config.toml
embed_dim = 256
encoder_activation = "gelu"
encoder_parallel_block = true
encoder_layers = 14
encoder_width = 320
beta1 = 0.9
batch_size = 256
Rows from block 6 of the image encoder of a small contrastive image-text model, named by matrix and row number. Rows with one number belong to one neuron. Each number is 500 + 40 x the weight over its row's rms, rounded and kept within 0 to 999. All counts start at 0. Numbers have three digits each.
After each neuron's rows are labels from the 100 images, of 14848, where the neuron reaches its highest value: "responds to" is what is common among them. Only what is clearly more common there than usual is listed. The data: rendered rooms with furniture.
# fc1: MLP up (encoder.blocks.6.mlp.fc1.weight, 960x320), inputs 64-127
# fc2: MLP down (encoder.blocks.6.mlp.fc2.weight, 320x960, transposed), outputs 64-127

fc1.647:649485489592476479583481520381477493499489434482564514555480439472498527465506529500486533560489466531475445505477503548434434536521534499455488514523468482498442473477560526471416466513493536
fc2.647:413534472520480504530528520530483467479526518563527353498438372516486508498509498507499492520551508517563510461493519508478519572502464489532482552462455416543507478509518499478545516504426474
responds to: green walls

fc1.471:538489434551518439516454482463487488435473556468543464479469421566540517526464536499516521486474489461467446487461483516470445553439486443488481478445522473518506528437474538553477572403535587
fc2.471:534490452570420554472531523504537451463447447507493552516418449549500464512524459500459486530499481468495502518515432484474518478523482464492456484457506433474492509462517487490518586462509492
responds to: black walls

fc1.118:570525462492482521519475453550550481496444469481519534427454467461447531573411484465473543396517506509422468565522442491434472453486497474433535439434513549487505521421500477511511514494533543
fc2.118:423470511582482500499478482482485525497544501481519533489533406520498482503426456487488540510490441474539437563455519527517496500485509483502507462526464502484496484502462531533565541537511506
responds to: red walls

fc1.625:491515498482493539499568506514538475486532534457556480417455495540479419513553499399504546532592565496459505522478542503486495458517516431435598447551493541503478480460576510505543577411488556
fc2.625:467525486437451519452547505505472487524541495467480507477563519553530484515546524481477493539432496470523495397510475536525495508502503464561468512545479466512492499538539557493456471519526471
responds to: orange walls

fc1.726:540451488513474518514483508499530532552525433517489536552542444505487483546492529591575500532496514460408476576467499515534535455550537432442525482511409489391505559500428490469411488432545515
fc2.726:462473474597530429528492496500505530481555500488397454515485463542531479509500509491504405479521482576585526561494557537487505440513489520523388469431478518483524507503517420542459580557468544
responds to: grey walls; white walls

fc1.572:499503419597504536539465537448485508498503546513490479431443490461480487511518528508567462456485487405424511570501439496461532455469504514436508526482455508514468530439487563511445488409537538
fc2.572:489508463498475521518498555523516474552513491566452472436505451499515451470463481513476485510536490491524489514456516481484553543528479635462427636485461518579500487524517509512461422499504474
responds to: green walls

fc1.281:457477452493485511465489525486514516527440498511541501516441461542468436456532587441513493514510481444423436525462467525520480531546496415389496434457499462463460562429528543496405529398534529
fc2.281:483482468451499508510533527496521472486434495455544471497442554579484521487491432422442459547506502529439540477454464506488481504530518436495506495478477527522514490488517545450439607491423450
responds to: black walls

fc1.621:545480502502535476522533581483520511506431536475505499468475490499370491509520528471477494527512477521368473529515452477511427452525483459443529448499507467458526517436489515519492490408427563
fc2.621:481516509563384512444523483476490572471571488557506582495457444461468497514510486477497500515523354563508420528476512498544524512496546433532596496492458390548463512494546456486467578496501488
responds to: brown walls

fc1.662:545579487548498470554545435504591485512422496422533522516550462472486511474485528490436522466517563446494487555487479490507518526523480518506544481487423542507562538534523548543524551497603512
fc2.662:480519513526552447501458473541536515487505511497541586454463537528528468538519432542479513509525511499476532452506507487468516636449483448549470494524486474482530430519466488443435434516544507
responds to: trophy

fc1.629:518576474506481464567539542456460494543509558419509530529529457514432507407472527514527538513504427467504462517473513517527459479552524488416505483489470432462440526448464522530458496498531502
fc2.629:464525497503419535513501472476513418495533517533478509486525501514465495519484431476479551542563507504491566465520519469466484489531541525474496498541362537514503459457470544501506558535570496
responds to: lamp; blue walls

fc1.255:500511549487499582513419526501537489522506510498508519472469486443449476519481611464503550458531525487428471530447434504469544435564486487443521445503460533479537572466429521483506528479552478
fc2.255:544476516435530454568509511525456489516487455441450422503481477463540548490455556542537488545539515498553472427497534532536556492522504423549521515483521578476530541511421552518494398494489469
responds to: white walls

fc1.671:472522403497454454522541561530559527486431505438476489541559489515449515479485508433520556487511475536494501518453537536481444487565509461512486472477486504543494481506543514549493503488509541
fc2.671:553448563488450502491581496498530497504537485538504494527512495506522471507566493533465441578434497494518462481542527532525488557490516503514509543527508470527487542528600456473445567513491415
responds to: window; green walls

fc1.391:551444523533524473529515485514464526527458463446532434479482410501533499488451539470459494474515507491498482515485485465508502464494527496417506499489454476471492503513573509580503495446469505
fc2.391:483484522539515547510485516513529478455564536523647487489439508518491432499444514455536493510513454403539520533498583511487474512482412464483497499485563429532508504449526442449530473510464501
responds to: white walls

fc1.655:495533412547531490551518471499551485468497554480447504482455466484539457548488543523532513498542560484464517499526464439515467436534530396432587461502453587456438540395540532461458540483549485
fc2.655:530528505457536487482539479505510515501551397527466514532422533450514437505527478506485515528458531479561476475536565530557484517516436519589453501563539494509514461472520562512466488459516507
responds to: pink walls

fc1.650:469581465475487474536463554580533470464498588432476526481486485459487536488547512504516534531522489480474508506459476516481536475534481493473516450494474455507515527464509574545467519505515530
fc2.650:558514447571470511551499464515495442569516485520456494481481530438463501511502473502484595493529467548558479518497530498498503496493539522543444526546469528464474541523458466449496454486589467
responds to: purple walls

fc1.382:529485557593459548490503494514453480510499541496584578494490466552527470549479580554556584479444472447423534501486485496496614485487521449406512446496462466491527542516519504547444537417523533
fc2.382:446467477486518463553490537527464518451459525530556437510468561575546510565448496408530460498509488534482461463459475503506508476504437497481415520446513496544515496496457540484473562514439514
responds to: black walls

fc1.353:513573490456518504560526483518527482483482531443497472500476492400477534487457511523524536492513534512484536540472466500482504530519499467455491478498433516502520519425469511495434538505565525
fc2.353:532519514487449522540463538508495453535453490516474454478395537500497482518411487419517566466599508458534500447478513504491530474504501409497538495491489479474488523477449465504518468416574506
responds to: teal walls; count: four

fc1.261:576597424544477449585488438521492529470493512451560523503488427487505550528496486499554510510495527520525426519449557503449500499483498466533486496489551523472536530461508597488534463487487573
fc2.261:549588511491496536494545485502499436464542508536549531523501549472447490512565470570454508544496490498514534510495518489456482586514538508553437523483474512504556535542502497513510505478491424
responds to: white walls

fc1.23:542456487536579553453435519470459445458448471544392489385467527508517464545436536548473518445495454416518523509438429496559491490513529540481468494407554483496530565525463467476434542482524469
fc2.23:509504501529459518483507517500502514495470472590508486497513490547506501440474474512505411478502488587496502469511482479500526573493562610489468588460494487555490483522503478445489514544486530
responds to: window; green walls

fc1.702:568432461522526463556462525455496497461481485559437531433463474509515490580418531498545492466501510472534469550393423571519553434497455432512502488432455515490505560544483552535509511424498455
fc2.702:534445522495502494471430544480478530563465485470493507494551499530562519511401524486507393396439512559538520541524501486522541527506532478555530520557538520511478472533404510485572469561356518
responds to: count: zero; black walls; pink walls

fc1.518:477485549528453509597558507524477475520524445454504534509500452454470523468457525501522533470448481529505428535494524498468443364514503496443532493495602489479444508396488543545433451545496531
fc2.518:463543537523441484495485478526482522469530478514439397491466586515452441510489461511445565511562475479481480519540551512488486447513539456477457476495472489512502536549518485508538532490510499
responds to: white walls; grey walls

fc1.486:519587393456509474493539544573561532488468474454502558467500422520516474504541468429469561480536477494494444539462463539507540550538521446471522515512523518551537514457545492495508475435542540
fc2.486:517545524432519528504491477500554463533534476499502539522493522532496513497490462469470521542558489513544548508544491480465522509519530482514436464535438452512501542525493503515478516514526488
responds to: lamp; white walls; yellow walls

fc1.94:555501507521493546498520547485500508503443544468520533459450496445539477528489557536480497494564492396414556569457447510536514440509474473468481416459453539474463573442497509438406487444542540
fc2.94:505465474472530467538487509510569488582478483486485457481457465433531504488457504437483401509564471506497469503511490519495533503527512564501466529481451504484482443540468527536468499507473534
responds to: purple walls; white walls

fc1.62:447517408523467513450470444505462487538477484558512506464458471559426472500493575467502581510469503468390472518485442524481466507435467442451484445487496511495507547430479516516449551425559574
fc2.62:452477458485502528511542520516519467479474488458555521495477500568528518519503475483472487558520449526492513465485464508498488479486575436504464481505525459477500469470506508418473598544471487
responds to: black walls

fc1.709:569489399548501511556485488535553478512442497503522459515512471458529514479502505512537504504515510422463454591467456512500463409477511508435502475464401509495545525439500542551536541452532581
fc2.709:516528473506440541528500481468466498516559501498479468479481599540511569507518533514491490482520470460560526593537522528485504468532504489507455496521473460503508553511532506493481515525498459
responds to: lamp; white walls

fc1.110:576491468508551547507524526449521565524466547521524479477447469504460448445505500526422526497546528466444519541517467513537522513532593471437517404454476506488506547488570491458488509379490565
fc2.110:492483523530493501510550554519499507462494493557461493519563504539499459504502465491502426531510475481496486454551480538494538522491456542503493576496477421560507495529498507564444498570468478
responds to: green walls

fc1.746:521527507528525511478470484463483528515482501507487526447497511463483569557446515433490559430489467488370489519475508528490440421433528496402451499452509425511490501474498554509472549485573513
fc2.746:529483497497493508467527506506518517536525462514497465511511474512477439523506407454457454540559478544502490473460526510459546502460544506496518455515390555499473500522545554499494455557534525
responds to: orange walls

fc1.276:496545490503468495582435457511562493514461495496482471495527451550443524519482534561547493516537437447368488534475433516481502532473480515488497409507468586469474560528437533483464603457518508
fc2.276:533513538551588450507476507492551497529568425478484506533510441478525436491469453553459527547518499534575524497537591478528479530508454428585513521478509435436546511525480472465520509507555494
responds to: grey walls

fc1.626:517528512482528551552463604526465541451478481549423509509532470458495485573422529521511523451495534458478489557469483588544533440590456516517489544474497489505522558498395556481441474459485526
fc2.626:532472552459523457495407522512538491559488508485501542537577475502610470486430558530507471365485552514507565560498472511548581522536480514556532566512524473513498472530439540498572451526501504
responds to: count: zero; pink walls; yellow walls

fc1.370:482431427451520508490523444434476403444422496483493506494489544497473489515396516494524536472486627484505539541551510578548499493508481513516501417465447576450483526445506535517508533455539526
fc2.370:465544587516456573466498511534489499525454509494502465569551471502522447539488439579541454497473570443445499452623453518503549534520521414546495529496518494516530461527468499588545460475434464
responds to: purple walls; blue walls

fc1.640:505530482491478482538493495457560469508437509494473535469417441569484497543493511494548529463547493534445449497431452472529466434568463475442527443483462553489569544403476511513525519393579593
fc2.640:539498511424485493557528525495460497495509505502545479538431445519497467477534460455529497542422477497590476519519489492492531480544445515522526471483542476498512533497502520546486450484471583
responds to: trophy; largest object: trophy; white walls

fc1.703:510542488513495453517488503477519620465503501439486462537492510498488562533472562480549412477566494460451478491448533516449465500521538459476449537434514530491459498469522456523501521528494426
fc2.703:539503449550478448512528497541521513432450464486504462477500516473484543489537458517494463495474478532485535558532463462547521544521537523523506455505518514478494434514497542536442560457429504
responds to: count: zero; blue walls

fc1.693:570520459569513447545597520470496459498516431447495559453488478498505483479501498474478560514514538470492452541432457472540554485463477431472562412531436560503507493438529508528500483402532514
fc2.693:511497498516474554458511499473567482506555471477521493494556546503496523548479545459476453501506485531562488486525455534595483481522536509540566518530477345513521516561546553480485514521511507
responds to: pink walls

fc1.277:612433482569511499507464519498474489464483460495386459448457496519540521591427564529567488449480479433522517523422435568564557518510492474501492454484491535498479608535488523501508501455497507
fc2.277:549459519490492486489445512499475542529488478470512485489537486524561554453387547493501396437467521541560536540526510501492558525485559481558474559511554439519471494555417511480539485552421502
responds to: count: zero; pink walls

fc1.130:515626399448505495584499535509497557502485525445484546474519462473431537467550526441525500480508448543525511506415484505498470451532520527494545511506501481512571553452505568484440490492543523
fc2.130:473562478456455539528515490505517426511540523522539564477502537543475457547510444508458571529589485527562503477516539498453460525512528503499450513491449488488502505510482476471508530505585502
responds to: blue walls; umbrella; purple walls

fc1.683:487524511463512494443514497537479559487499499462482500507565518452522558463530492503538543514448487517373498529526496550423476506526488510525483540462454456519507532481506527590446402546491522
fc2.683:538497490491536523515497455534522481530527493556447492520549465508497496522515457539494435487489477576561504445557546546504476528518457563538479562533446495513483514576492519458467455578526504
responds to: orange walls

fc1.620:545672488485495493468463410481562456526472562474537492482455479454494512499417492468431490470520521478507527539504496481465515512534527461491508560432420541491573522457543534498534483508546526
fc2.620:516535472530476475524477510497499421446484478515561513468469630497515487484510548540479539474531403451431491514503506545534528600520396508518522487523520417535525490543424492472552488461468464
responds to: white walls

fc1.168:492526525499534479478486603577514464503508496497371506433481565522549480523488602510594516517525516480460534488491497560559568493546472491495501488455531524501529493560478478521483484481452474
fc2.168:544413529459492474515497502486461525443535427525540431496558531533513499473501547537509424481485491548530617528495503503525593532485498530575517499514502448500464480595497504460471491521483538
responds to: black walls; brown walls

fc1.619:508518472553501465515558493502544452473491500513456503506550461542526527497486545462456528540463513415456445577447428534539490466545513508455500541467462488518494525474522544583419529518532534
fc2.619:518489470498538495499471450474565501471540481462617576471499540532511517488472533486538520491467545463440537433519560493468504538515501542484458483490515458534517490488480479503507469615587511
responds to: red walls; lamp

fc1.272:543496496565501485536487519432556436511488477460462539482523431554516482462500506493475565448498495438469441566494479489469484461600487482416567436474538483479496507494485506560464490502505520
fc2.272:493505492505557494511518481502551496492456537485507485482599519521491522487452456512472466544499420535517579517511509498478469526541473571538521483467416486520513484556502434447470500555396478
responds to: lamp; brown walls

fc1.304:437516479511489485554520476551523548497515487437526553473465463562502463531488496477474583518498469496527509517484485492530444531491535374439505440509462531546557555442495517478441538469533566
fc2.304:512543509547521552504482468512522468532473493503487478528478524510501486510438435407481516535447490520567493548518492482482474445513460488523444511508502509523484512502495504508522495473440420
responds to: umbrella; lamp; blue walls

fc1.745:539524471531513445545526401464493426434488460471493502558485499475476539489502529527567514506525483467532503499467460526496568513407504482449537495498540575515562485543579515516477561482499484
fc2.745:574512506424486482486461473479481538462505479545559570486514527506473466448489487485536473533419524464497507447509563496469481639455456517550494512584510463559511512516484533602547446595436491
responds to: green walls

fc1.208:548541503490491537537443507513536423510475511517475504441557501546473516547424516533519528481540482440422475521490462518536517563475477485452527466478476499483458610479437500431482488448497536
fc2.208:495492468580464448510488491463581535458519408444499532535463470529530478458430505501488499493538484563563532508559535518523480477516515418597478485446553489445501472507473471548441508482505495
responds to: grey walls

fc1.523:597503498511522559441502502459551469484428533496501483489469525503442511522422530470519478423493571508466481543531460534461453437512449475490531428406489569456512535464446567588529602404511509
fc2.523:400494535571387537498507501479482500511529481500492491547503511505499460528471443490501403530487473453491454454566525514508448507526553504540481477518471468542491491507512459542511551522443503
responds to: blue walls

fc1.78:459548509469448533488477496512506503535459533544535536516532469532453488483491585471560525552527431401419536564465492534503502510488495466488533485448514511527494595464503526476389525494500513
fc2.78:482566455510440543519475510495472466492564516475598504504491429512554463473479536536441477550508428452568555483585501519503526496513538516477521487470514469476492449507472456509477499504457467
responds to: grey walls

fc1.646:583470458531539495521440538506498397497471451515458500471452435490569495578430541521515510456517518480524462549446412535500570443494473520485508486424500471468516564508521544532541509404463527
fc2.646:518473526499492514438414542527468538496520501496560566487519545542561549523365517508530408387482471496501530539522525495516521514489540468521552544567567499559482474474385507449552471558397492
responds to: count: zero

fc1.580:557546433504479490595520526504515549451496519432518545508521452513474563476562516517530548499526440511493498494456472535464485458534510485477545529515448471490530510465535585495450524468538540
fc2.580:466524489495397545495468477549478477583529484538525524487498509464537517495445453464497532510510548512558525478468538506496496515481507541470509557519501557506490491519477493490509494523560545
responds to: umbrella; blue walls; purple walls

fc1.30:500518433515522493480485511468573477465503517500475553535521494507517521449499500536499528454549445502395439522473480534469486431538468443424538459442490521455513552400440533561470524496515567
fc2.30:473541443527440544516434511483449500550487516511524575488529490520514485483373518415507583515420487473537464510491482514489468509508530538447499520499519493505488483468403424479547541510511498
responds to: green walls; lamp

fc1.274:582510485532455559491493498442573467482432518482589491495382463551430470465468552482538528433540573481505564545492488516459539471455561485463530367469405563467468524492501509479576576471494549
fc2.274:455534535485502499494533549498462527476497479515494529542483465514517479531509486513495500530518465451468444453543474530505523558500451450537431534516504512534527473510461552580523487463525475
responds to: purple walls

fc1.434:533599446589469501558558485515554543539448516438489510557476499498451456429550530476546490510508516487532471525440466507481567483477575441466469482472524527497503522408516541468474555445521545
fc2.434:422524515515474513462526492524514456508505504511500546503491413542508490497502526479470530490591461580518516445545491536492516538472536499532440494490471427471517462537467425467546505500672499
responds to: window; orange walls; robot; trophy

fc1.760:567543533542473531539461529486534535498525564431466490536497529538526452554487543472489532488474494483497486486455511481475513511527529483490508494513497476544566590482480479511473440484556510
fc2.760:488493481507576503531462489525532574520482522456483537492497568500563496478406587485485574462467546556471473573477395538523481461489493461516440509472596481508501582505452522483431515488494510
responds to: teal walls

fc1.575:462551547527524524453516444473482498489458605494524545513498472518411445521528558494552644496451442421455510535492513570508521501511540469475481503508487452462501542518561458488471542459549521
fc2.575:525522413452527492526478533518494498485515559467518460459511562599467480537433474449507412497523458513490569533459494512498482464525503485525434494491462445538526472518465509478453550506394465
responds to: pink walls; black walls

fc1.756:488514468484499510499498444511501457446407538541507509475508426503503500529504504526534548509495503513426534548499400514502470504475487497450535455455496439468568522410517487503469507458577603
fc2.756:486511523450516518558501542542443484528503514487543450564477397526525434491507519542536506577519464559541485485563498543512555493527597522587475515497541458491515522545506493425500480506555505
responds to: white walls; grey walls

fc1.402:575521418574513512569503442499499527489519556497490539444497459523462509504455497472520559454514541472438554523463441543514468475467516440458537468480468534477481533445453523547437511428545534
fc2.402:490552509551419519488489474513538514505515465504548558514498526489535466480449459475453510492423507489512481485492510466459462463508589464452494523487571521513518469458464480468485524524569538
responds to: lamp; green walls; teal walls

fc1.332:485500529514572532508475500483523539558495560530502538475539512481495533505418503471500429443460569564412489472528493532463392405546464513504480449396509495555537536500449553558444508473498520
fc2.332:518525585579522516487510479528520490517495470527510466576530465433507483572491491608496464512493451555508501493538464558507509540506456516523545464519452411481534515538494492507520514547506466
responds to: blue walls

fc1.85:487444532566513510518500487511488548568471553483467485433400526441422531510496552476466482492508487548460478495476511486518476424508511485532493506461486511534477543383493512521504537454448425
fc2.85:457529471549539485474494497510557536451525519530514506517476412438486505529447480474521504500490493563557467521472462489541488464502443489498500531496509498469496518511482547492479541481477567
responds to: brown walls

fc1.514:515555457456466453561498484521492525531427551447497533535492482527471507498490528488540546481519502495493487537434471587519446421497500489435509478453460548516486537424470570484477532439564547
fc2.514:471488500568447484467578522507566467510564467466531573469493446516502562518619475468487660508481582509503522516526522491515502494510499456493434489511510481483497479458541425486499580524633535
responds to: lamp

fc1.27:525569467488589494441571531478488455434417527564457497550495542496559469494500501518568546462543598515459573514542511535430493434477430450439507439458464462517516514443565529518532488444543518
fc2.27:501522603469463599482498477530489498550497499544515510594507473475488492579506466645503533513525545463498525468616505502480562570461491438498486526483503431500506508501505514520520494495513466
responds to: blue walls

fc1.8:506630454455484436565516553537514501527531512395479539450491435500428504437501515451526523471524413529531461537432468515463463467518514475457506528486516457471506553435421527485454474519543551
fc2.8:500557518519400541561469499512505408479508548547479523506514398544498456523475433507482585554544516524496508537557497497487487502568494529508562505485423500477521497509444490506502558545597513
responds to: purple walls; blue walls; umbrella

fc1.592:513508418464475451538500533502524451530520461503472489499495464523519441504509490498487521447528451453515521490426483485461509454530516483438488511437472437533524495436508485523429533478519500
fc2.592:510512514514315562505495519464407456513545517533518419501469490538477519508492503533457502562508456474496538502543480531490486516529450503490567493483465503506492529486484554520478528504453475
responds to: purple walls; blue walls

fc1.433:521508478547503552514470520479496500469553525523528525521524468520604525504515505506585519474526543473474503517473463489453490463598536498438522415509406501472521538511419524455415491492557534
fc2.433:502519533551491490495483493520453505558531510464473527568508449444508476557417458537525467495470472506487513549552557504476487456502495521535517490395525439493511536486462485480518501591541563
responds to: window; grey walls

fc1.692:485520515530552506489462483493582542516527455470494515503528472499458543477420485492458502433486526508424482523421526486481427459509561510474529490492445446469558606495437536505483482499549513
fc2.692:535522493528484529464518429502466503524522498530513447522530460509485445517540389479491419514485403567546491468524488507466509514476493537487485511530463498506481508537502518509489505560531497
responds to: orange walls

fc1.92:568493445455516518461489548420527521477408560434499517463420481466535484565443527465505565468520544449518526534494445497419499532458556484507542492526515473498469546521467550471494527430531553
fc2.92:453518485542578517479487513501540518476483461546441462475477554450474525532470461506491519520549551470413425545515487480474519491530449546495479526458463515510515468515458537527471503570567541
responds to: red walls

fc1.74:568550467593495465528458527447483555463500517442505498495478551511477505487436538488531497478526448482492472508431461537449433444475487480461572495500460537544502592466486547495470474467566536
fc2.74:489506471483394502475464520532505515501548487529472541436564509482538548534451545520483468454547433539517539513500493512540506425545527560503502485517465502483483479514431523513466600512536624
responds to: blue walls

fc1.613:573506518540491523509533438509510515453472544509500511473481459502461502526447563452550482469487550425489536556519503576496529431454504473471525471481460562488478520511466531535478481511540538
fc2.613:462503499461467530440472510510510483512505425502501582486507450531562470507468452479507459502534536504500501424581521482516513488501487506543486478489500593433479438524425513539485468512546518
responds to: purple walls

fc1.569:499438512550446513490538485484483446445412509552539486477446464422460507497530505551471520514498527504462493489486477506463464458543464493492516450467494500510477522439526435521477523457484504
fc2.569:485500528468463515481522591497420550554489500482560471539482525507522479515501554461507457539513489446488511489517515566515487534500525465496546527553478440525489547472478499496552551477556512
responds to: red walls

fc1.610:518485466532485449490477467549489562541483527440509493453495519449524531558499454481460557513525477519501578577418463453478435607487518473447523459468515459431488490475498531526508539501530533
fc2.610:554478505557471458538555510501530461420534447550557505521516529551483449504530458514460452498535445451499512487455534531523530543519459541473471525497465475549546531538509501504533575545461488
responds to: blue walls

fc1.482:593500507516540446495487497457524449451474433505400508561468469448523482431441545465553506541489545516530514526565498577517518485489411450497505500457552548458516533477566519526514521492481507
fc2.482:410506479513550550514476515523450492471424530539563573468479438584555580556439534561518477470515442484483530457485410556514556518518519474502469481501445459488504449531456417451494493472505549
responds to: black walls

fc1.715:517499554491532502550526514552514498566495578510501585512463456441475505456487530522502507490559465500396455499431443479522504509461493480494464474505469503521508570479456497514474492467463529
fc2.715:444518517500497538488463520493488567508480525515483458540507462457451473524463435537508580500543580542457514498563438480479479482497499469532452471437508570501435524516471522501464497482545499
responds to: brown walls

fc1.32:484538485542538486537537435458579488566506584481460495463490487504485510532487519455539478521502550449460456550468485535499478468448495505387539428493515570520479493437490498480498505506549497
fc2.32:517501519549505460490526499473635503408570424497433553479522489531486429565574462523473550506543429498478516564502489494490493498466470506526573465474481517452497464522505528570478557518535545
responds to: window; robot

fc1.242:502484527540468519469478513499527504558541500438521500484525494473490569462452503438477522493413447524403506491465514501445438420544494512473477511541437483492477495484501513551463483542517506
fc2.242:504503484494515517487544488509494527539486497539466452493539465522469473558524431497482404505502458592515482439513463546496481520495478542542490464543416524484471519560479542476484445580515510
responds to: orange walls

fc1.355:601493529550550489599428443491532479482500470540442498479561489504483484472411587527543498487553564446456495446513500515521507518487437461501513422525453501448477648519431568481533477497444489
fc2.355:525450492548429461565479494442558551455555441485490513531489456491521482520418551516518529471474469556570513576512550524533511529515509481601404533487548513483516499539468399505465498514549549
responds to: black walls

fc1.287:530486481554545498514524527463505550485464514464490562473482469560514434471546517413501575543553498423473477475499434499481477446468460407439571480479443523488490529448514517494463521428531484
fc2.287:494477478510430537499506472497576449494454468488487538510414470560539512502534416474491543540600424503503535517453460497530508445528511413486581464484504467473513518451530467514504557508587533
responds to: orange walls

fc1.476:589495483536559562487460609507475486510504428526434501469524493478561459604436538525476506466482458464468485553374455541538555442502499456504494489457495492496524576527510566463515471461524499
fc2.476:539463538449505499440404548550489539560504511485500573502545505511585534494365554535514419371526492530506543543539495494529559483507537453552539557518557496510484484509391510485522476563439538
responds to: count: zero

fc1.15:488493496503480486540404566489507537475534524501453483493514524495584503531461502523546490439544466490495521471398513518540502463591566466506516508533465470459486520495422566471476516459490518
fc2.15:505467516501498519446417493505461548520549521491499519525536471486504484475397515545499506433438540587556561512498425487541523538486531510586453554540534437479504480590458497507481437523474495
responds to: count: zero

fc1.426:487515618533507509517509493509509502546440585461508524521426469437488502485504563506434478486535476489421469526468456511522545430511475462481449456516481527545510659405475489548459532397451507
fc2.426:419501521512531455453465508526509566475480509531456509526503464444501496515458445517491566506518560555469465542442416456485477472466443493511478501472500623509457510495472496485475508455530521
responds to: brown walls

fc1.131:548561482485502448540531578526428476450503556441413523495432535554519429485505485495496530513504489469446516547528475476533470472482467448478523497513529476532490503452514521471478505493569552
fc2.131:546476539424492494427475485491507443549506509517521530512577497481517475481477538506498505490575431537536559472530498535507530525518486600529516503556467476520497469548488495511535475526456451
responds to: umbrella; orange walls; brown walls